Rows from block 4, named by matrix and row number. Each number is 128 + 24 x the weight over the matrix's rms, rounded and kept within 0 to 255. All counts start at 0. Numbers have three digits each.
# convs2: project pointwise conv (model.blocks.4.convs.2.weight, 64x192x1x1), inputs 140-167
convs2.0:196125133126121158123123148141147142155125131114096124153153143144136105101100138119
convs2.1:168135123124126126191116133073106105103123114127121108105143110157125153144141143100
convs2.2:191129124150060125145145134140106187103136144149108129139130128131122093115135070107
convs2.3:059114133162108151212151135139133101132119144084125121124132116135147112206124131110
convs2.4:142120121143158133147116110112114086094108108129100108144113099176131133105141128123
convs2.5:083132153124130139124140122167132135133155155141127128118140146112109160122113164192
convs2.6:083125135100153120129126130141154144131122124141111156128098144126142144132127088104
convs2.7:128144125114119116130114119137076103160110120173157111151126123143125090176101091146
convs2.8:094128128105114153144142134134142162155143148132085084151153128127135132150128172089
convs2.9:096129111122141193182127169141108134102113138100112064136158129186126155113113128157
convs2.10:156157176083089120139116150101086135129101118165143123124152109074117141116108172075
convs2.11:183150122140101122174126144092120139116112108105104172155143175122093123065114131114
convs2.12:111124094154147139118131138150143115137160134081129108149118115174117180164125123179
convs2.13:090140119123099078100147181150113113141113126143136105141108151154117100164072118120
convs2.14:117141135078124158098116148153101144144098144138128187154127124126138098112135153190
convs2.15:089153126129114128163151107120150088169098141124121119110146088118127134122145134129
convs2.16:116124121126129145060131114112152166129099134140126161142129137129093102127100143095
convs2.17:151152106106121129128135121086087161146124143136128157133110125144104143131129106130
convs2.18:136121113087188118143110122125155131138143110119120092143123125143107151114127116115
convs2.19:149133109159071085105138126134148087085099174101126109119101157101110086093121122126
convs2.20:087128159140103113134128190132102187122098156117160129116174118109123124130113132156
convs2.21:102125133090187118094128115166063131110123136135138130112146139148143128140159110140
convs2.22:100142185082197101118126136170139112157146121085169143096116111144156118105137104097
convs2.23:083098172114082142163158107129128145102128105180154115125126103167149141124139141166
convs2.24:046135103073121105150129103142105148130119138149124121133134136166141095144127145102
convs2.25:100156146094136113169119146148134109106110115133118116128149136129128149137127139145
convs2.26:169109153093101145098141122145134113100081109164106121139141160167146101093125126115
convs2.27:177164154129093134137122127145147149136152129136090142133155149141139121127119102092
convs2.28:102093130105176133143152114132168119162174140130128079146134123122117114103115116155
convs2.29:162094136151137116110147138116150133125151144126125068111126105175153123126147059152
convs2.30:139118127112132117169126116133151094163124081105141085143142126128120100119140120098
convs2.31:121136115098119153150126129124128133101110127152095108145137141134150113151115145161
convs2.32:058127174142163126118147153109119151115158105140155163112131131115137141159109137161
convs2.33:123128133149165170095147086136100141115150164114126138159136152173140104064105146173
convs2.34:154126171136098125127113177147127113099128129112157177109148136116121094044117134132
convs2.35:113110163137150128076106130138132084111144146112106119113140134134132160151136158136
convs2.36:134125124109152111059138183097108161136118125144127091116098118068116121137126085099
convs2.37:089117138120153087141135149144094152126130151091157125099102130107125118174128112177
convs2.38:064132094145144115158150128161104163151129169121130194145145133129144158133101175123
convs2.39:036114110144094084104127153148151134121139108157124101123153151130111085141093180131
convs2.40:115095119139142116132150058144124126127129112154116112140121124144142116138120116098
convs2.41:173124116120168143071131110121126130118108129094146146124131146102129097087138154120
convs2.42:092102132104138136130128129110157073138110164107132128120151113096107137111153162112
convs2.43:068137120157145160123126110130098201147113143166116115127117112162138103121122132148
convs2.44:110158067131150133122122151152147106139152099155111101116116146144124149189094167109
convs2.45:097132129143125125120128097111132151119157143147119107132133155105126092132137132130
convs2.46:134154131130153147114134128126152175138159117119127092152135146120131158097125180092
convs2.47:184158139185140149095106137121111130140126099133132118136150128136150126092130150105
convs2.48:128163113180078127145106143138092120131134150123123071112148112146138108113122117132
convs2.49:152146141122158124164151102174123131150155166147101158142114149145164152096134091157
convs2.50:115126169138112161123121169163145174132163140128125148103144163081121127120128102129
convs2.51:075128127115131105139109136129113141140116107138133188158098110068167147167181139126
convs2.52:190093162145085119163109098112114073126146126110154132102101140119111120066147124091
convs2.53:077153100111103160149142136142143169121140155170149142125135129134156065102154118148
convs2.54:149107131088097117144084133121174067097144118082140090125061126162146138087133102147
convs2.55:110131132092137106152130116130145102098106135141084119170114142108118161096122139107
convs2.56:123139140089100114140119090112119146107107164122118124115141138142115133108129120098
convs2.57:182119132091103053136134159124164142120114141093128160122081133091115108113149062174
convs2.58:154126124130145195153117118141118066147106155144116123136169131148159142109130082143
convs2.59:136136117184168133116119120117120136156109134126119113164145127130104138063123128086
convs2.60:189163152119160167103127152126125134135101143082148151129128125092152134112143104158
convs2.61:124121085113149106117131154116153129130160127119138119131149124149089137143110164143
convs2.62:127123156096124098097141097122177131151142137099137151134150133100124140110144089106
convs2.63:119144131069109106107102112120162098147094091134121125127153109127091080092121145145